config = dict(
    dataset='short pieces for a synthesised band: melody, chords, bass and drums',
    input='waveform_16khz',
    norm='groupnorm',
    channel_attention='eca',
    wave_strides=[5, 4, 4, 2],
    widths=[128, 160, 200],
    residual_init='none',
    eps=1e-10,
    max_steps=12100,
    lr_schedule='cosine',
    final_lr_fraction=0.05,
)
Rows from block 5 of a small multi-label audio tagger, named by matrix and row number. Rows with one number belong to one channel. Each number is 128 + 32 x the weight over its row's rms, rounded and kept within 0 to 255. All counts start at 0. Numbers have three digits each.
Before each channel's rows are labels from the 100 clips, of 14976, where the channel reaches its highest value: "strongest on" is what is common among them. Only what is clearly more common there than usual is listed. The data: short pieces for a synthesised band: melody, chords, bass and drums.
# convs0: expand pointwise conv (model.blocks.5.convs.0.weight, 640x160x1), inputs 0-159
# convs1: depthwise width-3 conv (model.blocks.5.convs.1.weight, 640x1x3), a 3 kernel
# convs2: project pointwise conv (model.blocks.5.convs.2.weight, 160x640x1, transposed), outputs 0-159

strongest on: marimba-like; thin (high-pass); harpsichord-like
convs0.515:121135093090104167103128117126111125132069167165074114113134091101122087087127097087066100083087154079144125085118137105089152114102099084106111075125085175117111156144142106162144116121150136093155089078097164140079070140085067125110085181154125132140111143106106117114118195100126182139124108094120134150105117132155164088078146144128140134151085153194156082070085137132181066134188118130104168128112114112207185113102075105096090109130112101157154145102157178167196110088158093
convs1.515:171109099
convs2.515:122135120102089116183145157102131121164168176134094098085139123079177129135116077083074142146144171136119153164100138114114132116145101140143158056116143170161127100141137132134121169082132099122152112107110151147126117156147121179083126114100105176088104143169156165104148133164149127107153130159089087162129124142191142122141072129153167119098157127126078077134162218163160133113245143125164144187108215150151087100156146157121148167101176126138110099145220143137143137103211159

strongest on: kick; drums; closed hi-hat
convs0.202:166160110086172133125077098109130147060094130051139141118089115113163107109145142170136105151147103140178092154176093092084197075101152089070095128115141139204109064177130070145171156140130185117178123143121101113160149128142104119157152125165103099095188142110134109146169153133139168199175146100167138138096181181174143192131166119153103143132158134123157195122083092100145132141120143156084136150185081085160146163098111125100133103128158118125155168128154181123091134167137145
convs1.202:080152112
convs2.202:122107128111095134108140135133112086139138170128073142076118153164110151116094105109139175107101166138088177123091155032145133141145154148116165084111110129205098140106177126160183074098083110177125142149168168147119150140165151157060073109105081124121076118124155084083121084120093098099172110180072152166129111119100114115174088079186155053116135103094119136121173163142147153142164114089127110160071142137144102128157151068124089156118150111119098100156114071104150171068156174

strongest on: rimshot; thin (high-pass)
convs0.63:134117065116117157109151097130088101136108105132095127094050157125157159136128143132147140081181077130121189136115118037130153153102121150113089150153114136107078087117133158123114103134061149124047132164136116154121096121095128162093165078159133148103183105118110108125080113133159187171181144117121193086134127128158121138093183152173144121129137074141149182124152142180128083122135147137133170117148118140064180165071116138092105051058110113112153144072101097173082094167130083
convs1.63:104155086
convs2.63:140131173100108111163127159126160134129146121079107134164148085102138099089131129197094082125107173099166067078225141078139093099152099107133147116041100160132118117153108117110137134104147104117144111092086155106119196102142123146180065183194151129133177147146149144126150083113088122118084146125078083131121137100115155132126103133133109114150183181149143096146116129104136158115147148053116090148006131094136119079152126161139132124114082090114084182143115138109176144078158146

strongest on: snare; ride cymbal; drum pattern: one drop; text has "thin"
convs0.123:122157118111142114087162138093160151084146083118083113155188063093155083109162152178146068091129162105201150106196128116159111129117127106120101099125076144129139141192148083114123130074163135102209100084092165060106204156115086159151110175159154120159172123103128109105112156130123176135145123078120128108104120085150134120101087164090146144154142179146136150083142120151089124150111134114099181148133137121134177163075112096183115125121153121098144179095022159135125149088146121
convs1.123:156152169
convs2.123:105109148113137183101139129183179150135128148121139131134143153089166129193111111163113103093174103116142098115085187125203136127121134095102159135073153141074134146163134148150118190136141133210110192130078111134119133113146106159116116058145128121170121124166135101187124130162083120107164114119107096153153117153075201144127022134169090085104158066157127094180144154144098166085185119111114109177157064151142107102086140202106107109124098176106143137091157121112156110144140123

strongest on: snare
convs0.2:136146156143142168126120079117147186137104161210128186089142127168131137108118138140199195098166110165080120103114078189109123114105133153114082102139084124145078141082106151132112117182081187108093143166162085096130166132100135167157199144167132109150156117101123105121137134142150152191167124134212166144109095160146108071130128155114172161150133118111142153092129137147106157164140166130099148094135165127159157161105093059089094093125100097145175039112116180154105081108124089
convs1.2:078152122
convs2.2:179155135167103178182174151070085125136131126105104118135113123074165131114125095150090161125103137170094150100118116125096122145127110185167190090089090170103108107118090179094135152131125096121167169158106135145156161135149169171071098129158104185098101096129144086079115089133070136126201133145037115149180064126221072124141097162124144169146183087071126119149123101116128149107157166087160118145120199117140101110173136083169103149127099144125130093141143131124105130076143147

strongest on: thin (high-pass); closed hi-hat; clipping; text has "clipped"
convs0.68:098062081171128168117163170156117134140125118144129120198138093091123125130120164140131120158071088110143092100138179144185147162137148123141206142165136121123184145141163183150119180144153145130161048106104164150150085115098086061120123134101151155168078126130087165123104157084133170124132133113070093155125155130096166173091128152130021086113088137153156104131139124148124055104078066170117161122141138134128156130082119164120124123083098160115174164082116167158151108190135110
convs1.68:157083144
convs2.68:137127135179104196255188133110135113120123081143148131170101174101140179120082110109049163128171140122112139107058122110147094091128107116151187134114083102157102055114092169137099152117110136145108136154149124161196127085130130146109158105114177156123087147155127151120129125078130179134179171157093158180154082157160143103138065127126167151114144125132127190130141133093151110087132121099082137143116198144111108089108117077124072110139079120106104092090160134129106135096180133

strongest on: rimshot; closed hi-hat; bowed string-like
convs0.586:101133129154127083165161120162162112124150117106109083105132133097093112133167071126078084137098124079129105148131112101121087136149099148139068131101141057088163071112168139095075106137088130152090088119146143134145098103086104098104147087100152168135151172186145190168124123126169135106137180132147127197078129179140177127124108123174126103087110126149192150118087150131157098110057025182158150132136097182094106124137136220108165148152101154128100130115166081093069113141140145
convs1.586:171097142
convs2.586:169185109124139156149061110130099195137125120164170125118104222116144130095064114096085166151114134158078166094088115172075146145119101148172184081121111118097114184117116161127152121155087093073103159121089077129101037159131115094087094117133117121108128118132134121130113191143110126118162125125116147113175107067146074094121133151094128193131105079107060177133142095125160111105145205108165129126205093106124139118125159136121120133152122154191086102090155116148098136163159121

strongest on: rimshot; kick; drums; horn-like
convs0.210:087121145130131149162131143146108227176132176134167108153088161162156147166100123156066146163180166123140111153147133133136135120154067129117104091084163138110153117139121138151100138156108103173137120125151141193107067117146146135144125103140172140118161150166137168127125145118160150103078137145144106255092102192138170168112141125153137118073115118145165140132127201155135141078184113095139136209100182125093116130134119175083103130094060108171078123114183096111113097102131127
convs1.210:151172153
convs2.210:166176137120103124104107141097180109091148083094134149124173054119147060089142115167111077129090134093187132088152104144103099067105143087131175104122062111149117136177089084121142104071185101084132128085036153042140140143129092143093088136133134133155134141151100162173160126089116145122128146075145069149115147102148155115172077120065096120151158145127109097144116114045097169143072096119115097126111133126126093124140126101130082146106106102097072123101125121085107155096171168

strongest on: bass line; reverberation; text has "room"; text has "reverberant"
convs0.431:128089079108144204135107100122091133115081160104136102134109152091145148144092099101023136135204164131126112164079120136107151075144096106116176114091106176119130147150120121157149181100154133124126084138137102169093123102134136100116111134149125110114152129125136123131173188115105153162151119102100095169145141133141142101139170151097052118186123149127112083139084136108130112193218126140113119144082170113209160088118113137080062101091086100115145113140197173091205149081150115
convs1.431:171136162
convs2.431:170131136147138151120166084118115133145123120144143120162097182138123119129135087120039134111124155157096142141066180116084107111156154188193224115030100147146134155133118154109118128146125164213218159166130128113152105115128141153154177165108122099086076092114112092093121126151078098099174122145066217156153091115129110121140064127115148201138115102093106137132154152095108119135155138132125097148150123137156069105116150114054145087115139151101143141085173137139149133146130117

strongest on: snare; ride cymbal; drum pattern: one drop; text has "thin"
convs0.105:129163105098132128091158143091165136091150077106080107142193069079167064097163150183154072074112155107201152099199138110142114138112145107118123100149088165129139139203161090108130145086173141102215120086089166061113193150118081186145118174159150134136159120098134106104128147130133171127151119081118146111107134088168131125111095167097145147140134158143129155075142125149094103140107129119116183131152116126130187161076114105166148117116148126110136185088036141149138141100153114
convs1.105:164153162
convs2.105:095053095120108098081140119141150167079152107166166148106188194180065113163118077091075099118157136099110089127111149141183165142123157085123174119157110141077147149123127159135147069113103096169070053107117093113111056138138120087118082109150198134117161149145149152100164154182116133108114150140084155173130111129068151147113134119144104072091112106098143134168204192138106120158171122108189117159109162171117101095131107152109109137077083104148097134096158129098148118112148138

strongest on: kick; drums; snare; closed hi-hat
convs0.279:130144105118191135145151099147142112116141120077149124109131111094086120113171107176165086130156141086179165161121088105076100099139104129132061137081102122110132089130124099117045122074112140138125097132132138105107144070071130090104144101135167160136221166165094165196191109109190150161121180141127157153075125093143135092109198092118110153158118135115136196135053147133173116226145122178128150092096139146106151175101135125104155147141151096099119130156134128088170159092111134
convs1.279:080104141
convs2.279:121092119133174161126157125138107126100118144144172153135146170138090167183060139115147179132091114131058128197071164141147108109154153143127134116103121107166120078101093166131095140133057129234139097172197104135159145033114160092103127073112150143104048141125151130107147097160099138134146151164089213153145043128105126126126070149169140092095131067114114169159173139103097135135116091101094127122117183139168093118124154096139090125127150109126140116107140120116137147096107150

strongest on: bowed string-like; square lead
convs0.345:110118140162143164133147134170091112131153205167164139119123165231097165160101127078129150194142127140076163134099124115107127157127117156163039106131142142144126134072099145121136057117075132140082103195160095157129054109134165069133151089127157101131177128142135144116171132140125131139126122164136151133139031152129105089146191116137112118115124073094126157182151157137103121148150120111105106083103177130140102127138173122136100138121153100224116102163162110117162168177102182
convs1.345:161139171
convs2.345:110143111111165139073147168183118145073149227150163127085174164221155137177122177095120108092106092118103124122089165127149121135143128164182107095141150125163168160141114140128154129142145175143107142133135160111063109125123139172114156152096153103195153098090079155158126104126116131153138133144165105067132047160133101062131109171100178091112174067117041090128139189126087138141151088147124122094111140147159121158135106183107123141102171162126148083132144090136083119089109120

strongest on: marimba-like
convs0.608:131183120078121144131117092121112140123122112140123116064090126104179122110145142188173146092123082162109175139125097075085136118108126165112092133097119138145102108131132134108125123166075154121097159151148128125126166106106140201103154118159097131091181115119122106143096111115177158196176146107199161139135169166163134135115159130165158155133128096129181172058098160168154116124107132169137186110191065150061169189096108109085127095133123135124115127074088077146025068111106079
convs1.608:091156098
convs2.608:154114134091090152182098122156137125140095179107081144129125111110154139111126114100114144127091146108102070206147164042127143130166106144117218142132148181194123090125159106152178114122113124121142182127153121137128131125135149146109042099114067111099089110127148077075113084121065101138126105168097120086148116119122131114140142106184130087104127094140108044126135153164131110140160120094132138152084100169166127086148198122129158160167173154149079140113183084144191174074173155

strongest on: bass line; bass guitar-like
convs0.329:065070113149168141162117155159109118157134098130168123170084121096118173136148152151157110135146065103144115123135126109159119158175100118150168209109160091115157091132140160120089178151118125150077097123105151158130077051093114090116164100100151158150163157170114178177090140111179117136137161169111090140119145102076167154135183137152114098134095110150155134126103113178173083106159115177155132084150110145045142141144117135127114138100059144074085066115080062094055106111102103
convs1.329:162114086
convs2.329:142166122130146142152078096054123167060115099141117105111146100086121152094133127136148114111077145132144107149099102230142156124096197153182191198124081120123181175117138135110142147157156148093181143152108162097156145152145138150191092165082111108157101139108109095164083106064131097110097117087120148105176142075126100106149072184056107189192129167122093120117094098075163107138099072138132153156178128142121125132101124131107151122156183142116094100092156102125116143114110109

strongest on: marimba-like; bowed string-like
convs0.569:133162119119131192128159071138099130134166171112110098069143126123148118115169118150090104161156159142149118155142070161056082130144089192166133128128118185100148150099165134101104166122145133116126154155140131160117072156143147161020115105129099134106142127132112145161147134084129164116149128078176100164118128159182113113157153137101124125164131104082142187164041202110090132165166088172164158168144157181154136155117162158100133137165133164157117103092230143116111149127187159
convs1.569:137084161
convs2.569:140142168132106106141146103118182116160136119179176167180120182150140172162119098063064125208134124136137092167119133143170113096145135120100152126082139094128124086147130082119139052126116101178092117098128112066155085076105106057154077116132165147096145178140147071112142136141121109136090174177145145170101169201063169140131108079155124090106111135125186048143154085118185110132154090089139113137114152157131113134137149143113148110136146110072144210114161149157143166117112136

strongest on: rimshot; bowed string-like; tempo: 70 to 80 bpm
convs0.143:139141101131153154138158132127167125085130156096141142167195095102125093110157142156123088184108139063196092108147119165110130103121150095125117064146102149132166101156149083133101202097177144089148084103086149084134098133100088112109112159150183157170226165135111171154190145119129162152126180090134087127089111118167153117102149162087047120133112154148114131131109139091096151172154111135117139088128194135175155129096122178121125145130129110176160157149176183111219160151141149
convs1.143:159094159
convs2.143:139101129109147135162106102149134161120104112091111130135014098145120122170183136119181095129158141110172096153146168110116167147170118144178157146093142129151133145163170106151097071090147131235187117087059201086113136119118108145127129121102175139183083138132097084121139124109148155135104139166101166079124173089064181123132094110130164149133183118165130139155128150130195137116130149138088177184130146160129117150101119076082154119116181153086115148058139102141140099085143102

strongest on: marimba-like
convs0.60:152148082100153169109131139102092169127168089084078064093121113091168128112140136207151112126131161146137104100167171098150126163101100169114149124160126120112130152078157189100168158129099133137140091182139141180123115134151170176099095109128096127128037087116152110116069135102159145107163098089093152130154196122123114146140100130118096069133155133095095147104103172148123056108040103170163163201144120151070135174096165169114142114090140167132125193107145095151130151164166137
convs1.60:090156099
convs2.60:194168161170186171154155165097134107119169108129110128094167152132127159100118135149101123058141154157133224054042107106086106104071120143160168120121081124091102147113072147086150111084136077097131114115060135131096128098143139144083136144134126129143111124173136161175160198122157091109167139190094124139130084066101079086164106097075111131162116114061082143101097100100141132124127105107149083133119123119091118101168146142161143159142101162165132108132174099114154171131173142

strongest on: thin (high-pass); harpsichord-like
convs0.303:182082107208144161125140143125131128146096212211132158096150174167084171127105108043096161119142106110059133090115121156142145142123126112122152146169103080113077143109131170171163094130120118114075082122123112131104035157091100096098123144106114112164093118101114152122097185109130149128092072132135103140104103084107138088066139157088085087127098143163111070096088108125164083113090105142097142122109076112116161107092090144125112136110088136157180127096119171166098116181165113
convs1.303:087165137
convs2.303:106098115109098095183133123145134095176125112123146124111107104168128171221120144151101157155153102138102113127115207090179136126157190116135176126132132131171132115149110156128105134124127141233154104141112157165105185059130136160115143141146126117108039127141146109074131143146103092121132119183084140095150080143105150144132037079174150087057170095121126115131173169157149128122184142139126109184143166121192125122135124124120162133103139108078152154090183131148200112082156119

strongest on: bowed string-like
convs0.624:151120122111174152168101138122091191130123125114149154138081080087170143128142147191197122166191074123171023150183114092105120108123134105124106151129121103134113054145075118094134206113128140091151149139104095126125144111123134151141156102180110125107131122130169101132188139181133162177176130157154134099128138184185135198135169112168156104136184121103110171155103098128126149160083159125129139125183180084152135205125107093118135087069164122055144131100143135127119116102108134
convs1.624:170129091
convs2.624:095123140072076109152108110141119098125144106070077094111158106154155133182126139178114150067186125141089154136086162123177129126166172151137150168075141159135134139112117144106153147087113082175138173154140153124092153089130169183111111111123131135126054124153152119115128149166137108139150099179128166074151088112130126080173059067138210096135182107128116105137144213149091157160166125163130119132111173162134106122152172144156164147142184152104132131153188118118211172070156152

strongest on: bowed string-like; mains hum
convs0.614:130109192116145124173102168139135161125140107071226164219112119139118156134123164160161120186148123136166116152150135140147141113144119096110143135116169124160145079138124080128123132109151087145144157117131133119171127100161119068158095104118133125140154158166155137146182122123125119091109156198117108147120137136102146185112128136143118126090137121132152169189128084067151198106149147096120062128115140111085046106177186133180108172146142127132084102195150129048116200111156206
convs1.614:179112141
convs2.614:129128105118132151124086135074132159176124091191179187106108142150136172082104167096090161106253169155103100064096100132090133144135163143162181179101095162121095196119104188145138105143128123116083109113100134143102107105114114152128121164130114130096153150144134158130103147132153110113152134163109180088129123081071111099137156135103130125173131141115126133075096120145191049123184182174135128182104126119135174100130116135108183153142101132152173130123155161192180131126199096

strongest on: thin (high-pass)
convs0.596:178109098107116128070111119106119127081117058049114093105111116136135146115146153154135106142130157118162089146157121108186135130159152105129194124106083113116147182169120115121149097057168135145122076148099132086125146133117130106139038131109127109169103120104106103161145116108108126131143143097088150083165177102095141124140104168049081105176211165150101079132138075085144125188089124148106114173120194116132154160074142130163107125115171148051142173154085130076139181085120157
convs1.596:080111150
convs2.596:100113096081068100095123142105115113088088137021071111117125102154088073118151099127127106124047154087126136093127144082143151195151150129133183115146116143148147124160137115142120110103147134156193139143138163084152146129116129146088088121120090126153082118101119089075121056140037109117147115116049124141136127143118170122108078187141141121129157148158162103151160082094107178145153161093109132101115146143141105102108131075137064130104135090110116093147087126055163168061086170

strongest on: kick; drums; snare; open hi-hat
convs0.74:167130081123142224129119067141098173116082162155128098088097122135131137128131126159156127120124151127140137121124128166100134096122090110107126076125086149112100154117123121138122153138137185138154096118141129133073113113091117129149168147153110074154116083078100103120104186075117161196144088082184100177141158124110151104108172156096119134152104127149136141081060159141121086163146131169075175091153105112166205179046102125057060077101075122127147090090165159151090096108104094
convs1.74:087163113
convs2.74:138066135113138181141187162140101110123108129085079118140099128113170147163138148144056156162085145137100103097127195096178059130121123149129176125116113115102088130091073181120120108130135108218162093101098125161142155131099114145093120153153133148100062150109168127070155125102080165129178172173043170158150109163082164148117083113178084076102169108113177159156140118158105095115133129132121105204109156118145146141134098111139096106087062125093156155088159143127127094097150112

strongest on: snare; thin (high-pass); drum pattern: one drop
convs0.55:134053048099128171078130069126107092067006143111083137090100157133117150147104118117133150125124102115093117113063143129148179117123137117095142107153102110132092135100123147182127159161110173141109108183161112140159129103099154122128157139134097097094087100052077077090101108085087143170133098077107158138126116164150133113121136138136088121139129127141129114113130116144118084174123115157078142106125161123179158132066091101064095072099137110124224146116144184155181103135118095
convs1.55:144144178
convs2.55:115126132102089150141091093171110134104090121086142119121031156167074108130169107113058115125103127131125081126131145120095131115148168168168159143026126104145155141152126097110127107104124130251186138149148157063134089085118160172122149146067153144119071136131132108104147109179113112128138151231072164117139100096093120136157082116141166136133145132125164148159172161144169161153166095106137127174157161198154092130107138157073133119140154129084134132130155113117171136136102107

strongest on: kick; drums; rimshot
convs0.592:098065136115102067139149117146144104141114167116132153125075216160120144173128103102084168148155100140102129144072173099175168148149162137084069132115180107159113073115168136171099115170082151220116136141187130156182133123146104134154184115108138149108141141127115127119116088120132118110071123162129124165097101176129165172094137099233145140043108106161195174131171120147179142056138134108120106148100111118130105099132095136095135119134085088141146148141161159135129094165128107
convs1.592:109146079
convs2.592:159140155115099114135149140093131195159116154129112074121114107107174119184111118183125106118151110149102120088199158134151125116180087133108083079077137175100118111131139137132085165151084112134133129118063095126099149142137126132232115118222201136144192114151161184142149166158163166134069097149134116107155123166159136126136102149161191118094181136124161096141155163185125128088144140086083133120093162077129120122122159160119153082064087093140133180108159116163163120073144112

strongest on: thin (high-pass)
convs0.425:153150111130114163072133075125082143145115142128098098065119123160167154140096204158146167138118090156085103120178151166127106167128095163159114109163107132093111188099154177122091142133102140110120154153118115152060110149082140172045125149154119126166143098106135123162124160127151177190162119106177153089158111149147106061107105154115129116134153077115124157103103160173140100142159152192133189136208119140125201216098119135080105074123118156120156138086108119158098079102098084
convs1.425:143136075
convs2.425:149171102147076147086148137121126163094137091197146117140096156138143138119114113127096164079097096140087120109046128160162104146139192189210186121053114086145162188157133146104133123150128150109105152121071158079141191139071133134105153131042142155160100147107112126158077112095141152145139173110154136170143113127140113120135057124078118193147118113135121103096156156135114106154106110179170170156183116183103121171111145123083127149171146197135164157102120113165095130167153128

strongest on: snare; thin (high-pass); electric piano-like
convs0.172:098082074117186155109130150111087183104072172140154159141117161107139152145071135092124152148156146138098145139076110155128155118122151113112071123135095111121103137103083142182104158110125164116118076153168100134097171121113130075135134125162131082103170097066094125093164182141123184180132087106102154132131108125129110090057159196115065133157104152132132129141120154141114098199159124153089163139113191098183189133067088124070085073080144087137171148133117190137173111129113088
convs1.172:136132183
convs2.172:155107134113139172171097065196125104105075127112109134120063142134070104113135103109078116131146127140109086097061174136100097115103152161160193125057118133131140149121121116117084133116127149237187112170110172125150083051130129153150161148094145111117063111118120098098149123141092098118118142219061161123142129088097135160128105100125088152143135111131125173171151125108149129141161112103106106123171106153132089123104136138057117091102144118083115109081214116127196134154141099

strongest on: kick; snare; ride cymbal; drum pattern: one drop
convs0.94:131169117093133109088153139085159139081146076123083116147194065083162061093156152170155076072105154105194158099198130103139113138113157108122130110147082154124132132196154092112131144092179138095212114078083169066102208154123081176144118173147141133138169114113127108100117144125135164127151123064113148100106142077158132133109118174088140167156124174145126159076133124143096113131107129122100170130144099126123175158075123107172140119125127122110128181085040148140136149108143110
convs1.94:165155159
convs2.94:082087109159156085056128103134135144081145103110090100110169107137085079171093096172142100115140107095116137063139142140182104124086077111116093114110123095051134138133148169164040164181113179180124097158153093128124132135112115144084182125118174167150170130188104183135135098184155149107090151138111105204092137158116170109151104182083136184112119105146134129151165188116074162124120107122116134115150081184121104168126167158096105154099101104113114081135105147097097115130155171

strongest on: bowed string-like
convs0.372:107095137154136162133137130184093125135137196160172140105123177229091184175103130077111162214146110132070152144068140134133143145146123156148061113112157110138125135065097147137127080129074138165073089193170103159155048089125173064126155085118153115126151133138138151122155127128114121136120126157114136134142032176104129106145171102155097087101128075115135134174149158148114133156149105127116103089108188135149096120132148126126092146113131101188126087152154108102153149165089174
convs1.372:142164168
convs2.372:121190129057146111129130131067159127114139178132185159127140174126158106109124066106108126176075150147116156144055083134097157088073172130127089085117122115165101112138082048140121089121094189085119140129134089106121083138159086121119139075132152147094190143130095171135198107182131165125076171154170137125103117188188089145106152135149148183098104156110145148141155145106129140126129134106158159152143127115149122161114120204120156124163191111183151137143184191179127122142111149

strongest on: bass line; bowed string-like; clarinet-like
convs0.120:113142139102178172148129140129185217148122083141150125177154126109150115122140150191135084154190145088188144156136094139161121076137156087106128136085067147137143109214113078154106167107142139118153061103104155052138173086103081118162150170152149083134182115121121091102114134110093140139137120108122100151071117092138139128064128136091085113117095147132139145083120142135098132159171118128087133115135137114118165153067096095171107137119118092129173194130032162153171154185120135
convs1.120:157161161
convs2.120:128141142076122164174151059163140162114122145168110104128110211135102117162094100076111143131199131140109126203007147140103101099098110172183177142059081138117182131131111118114094106133064128174154157140161135130148132114099128132138144124078150177105092160127140107114081134102138135132165160141162216146118086162141129111124087135125125160113091083120103151122134155128140098110162102119142109125166133165116121113116124077085086126088175113130133117109236153092159106170163140

strongest on: rimshot; muffled (low-pass)
convs0.398:101102145132108113130149115139123132165112164202147125104151230187091155207105096079084160102135142166004169112032149148165146150144140181132113126127160115119133122062117168144150075162029086158085109159204106120135099120135187110164109130117128137111123131127154138098088123169122111113143107154147178148147057127085090076144102113160155125087102105106151100121173133147153117115151112117124116120114111149150111095147151138144149150149099138162177133133138110138157123136111133
convs1.398:094164102
convs2.398:207157155146145118168125097201097132136118156167147127076101105192089157155133127128158131151222114146113125111127135111109143162118062159150093075111119134082142117096138136115089062097085074209124114131109117124111119092089123103176120103159172144173163139151146118123158133125179087147112134228159170075137122132108153111126139059135185162125156076112146185169122162168122156128126191136139141103144145130092130203111146097151172107121115162131135143083190128121118129083139125

strongest on: marimba-like; muffled (low-pass)
convs0.246:134132109121100168104135134121083133184145128166101110085126163143161116123124106113071134096183195170076225113098091068108119134092114174137145137121108157097104164097108187097170083105078112129070108159155109196079128153158171162086135110146097117093116096129146118104085155127141144114169083085131128096158110093140085086157160095106121103152157127080090103122099198151110075132123116164136166176091133135096154123105168157161148135125135145182113164130131073143142140198218138
convs1.246:086129164
convs2.246:107192176125105151148115102050120158172105147067111131107139145108144132118133116107122135083148135159089106130069047138126115155162139144140157237110128156099126122111146139125152128151100118158147211159175124128162150135154154161130100118096136145085100155155128157133094110127163104107143096151106165191135111120086093099167090147137175122149143155097155141104158100157175099163177087159114163205144159194181112068133161103089164142176151151135148104138206132150166163096193137

strongest on: bass line
convs0.426:058135144144094116148114104179094120138154124114078047103140119107087104135168114160034100124103152116142123179141119172127072136160130155174123194100134104044177145099154145098087139127123073138126114127134155152117088100127131147084133138104140161163138163182128164190132120029162119118094165132109108161137136138119138097128104089144122124127072128117165116142060180129175126154149068168192135119129165176083131139153139185124124146133085145108079092140137063076134127091094128
convs1.426:077135147
convs2.426:129088088128174175086130145155095154134148088141145097163083158125157189176142171127134116151192131146138101163134144132163150135135119167182219181104150154100140144129122193129172130074114129205146133150135131186109110111151162126076115067103127110124064104154124107117130164169109143104169131176070133100142143098059134138155091117141108068139176138104079073192123147095137103134133119099155146181122145132124115156127192159143160123101211154092103160085109085123133175137166148

strongest on: thin (high-pass)
convs0.478:100117071078100180113140102123098094139119104123108107039099142143141143132126111129108153118226106106112139130099097091128137135127163163133156143127112147147109155119156166153155142150106162145080112169164140159113107138093154206124214139136101120102111115105076111135087128083150147173143111095159140132115123139157140085150197110138128104140148128145134123085054180189143075181132097218136170089093203166066158146095117128087103095089133145136168158093116105159119119123198093
convs1.478:148133179
convs2.478:075123137129084109107109127168139142148137099154156132120087186199083133159156070086094118168071148142125116153133156125126110120150128152120124087054088065164099130127102093094072030105118087173103120105168126052125088108078113093110113082098184154135087154142108147118153130183150134134130142201171130136116103161066124147132081105128135074085137093119167129137199167157129156160097059113129168136109160206130095123092156179119163129157149143123133163109108120140138132142132137

strongest on: bass line; reverberation; text has "room"; text has "reverberant"
convs0.391:142087105140149180152142113143110159118064216114143138167116174127120171187074123063103159121129120135111131183069131148165182120183114110111166146120137162137125121154146138200117180134147141146137143148149116160141127118129127096127120151125120105146130120086093118110122109075109139155073102106094080139119058122126127086071115165119097127142082125137139059155121116118115159149206131122103115135106165112206153103103117123118103117131131104144191109179208196117247152090119132
convs1.391:127159174
convs2.391:116115164124172122143160114189116089117145140121181125166123133146085101149131075099077112180121137154116106141106181118085089116099175163195156131077140163122189160094136104101102114125140130238201092158138151108158097124162157121159138153099134104080052120116139116091134125141083075082109131125046205148172098113109124171161105121129112196128133113108132182159131147111127128091124101100113047141149128118125077097136147150082159118113120116103101148062171103113147136168100116

strongest on: thin (high-pass); bowed string-like; organ-like
convs0.440:138115140173193164206187156150184160126135173136136140187175121089119143155126075105155104155126126078159068123130151113146125119136052098106151106156140126119145050130133097114114172123117117119132103104100110110147048101097097085130101077132200171174128188179130168154186151127139135139130189197140069149091115135098149156103109143128132081103094138143106068166136108139135148134143113103152137151125145151169116101157153187148166176137138160132143138143211142110166163125165168
convs1.440:149079142
convs2.440:091143119103122153124081079110066136153086128101120078093075185143113189117087143108083156129188158172098111166094089176101119137139087138154185161048138130060110149094127179131123138145083120147127180164154079165113115081128197149106101077135086094067136091143165154122113149171133117120174120132065170131184114114143081115180097157137139173141126092075147161137138116159148092132193115138111126154211123170112142116130157124092134103108112125137145076130176116149167143140118109

strongest on: marimba-like; muffled (low-pass)
convs0.269:174185113114154156098109097133083146129121111125098102068105137138157133101097149176165154122126122197096159138133076113069111111108103168142147138117088136082099186094103170081138122127097158108103163175124081144074151145138161169097131107166080099120132071115175101136108153154134135166180091095158156064202148123161038085156133124072130127177160079047084153114107139144104122158124146175134176145184112134113187186098157139113137108142184161160110128121133096142109137143152124
convs1.269:079148143
convs2.269:148182162115140156119100083059103140164151147081133143070145185117123153083086130110161138126166171145096162102056009158093100103093091114097146207148103117073107165118129155134120120115113114167129157143154112157119096103133133150089106112097084136104122146184138195151123134151165098114144108157091161207134157093109110102127138138119127150180124148113130196113131078122201089130197103150136142201162143155110157115140151110106164163151153164135135062111129124125094147121162128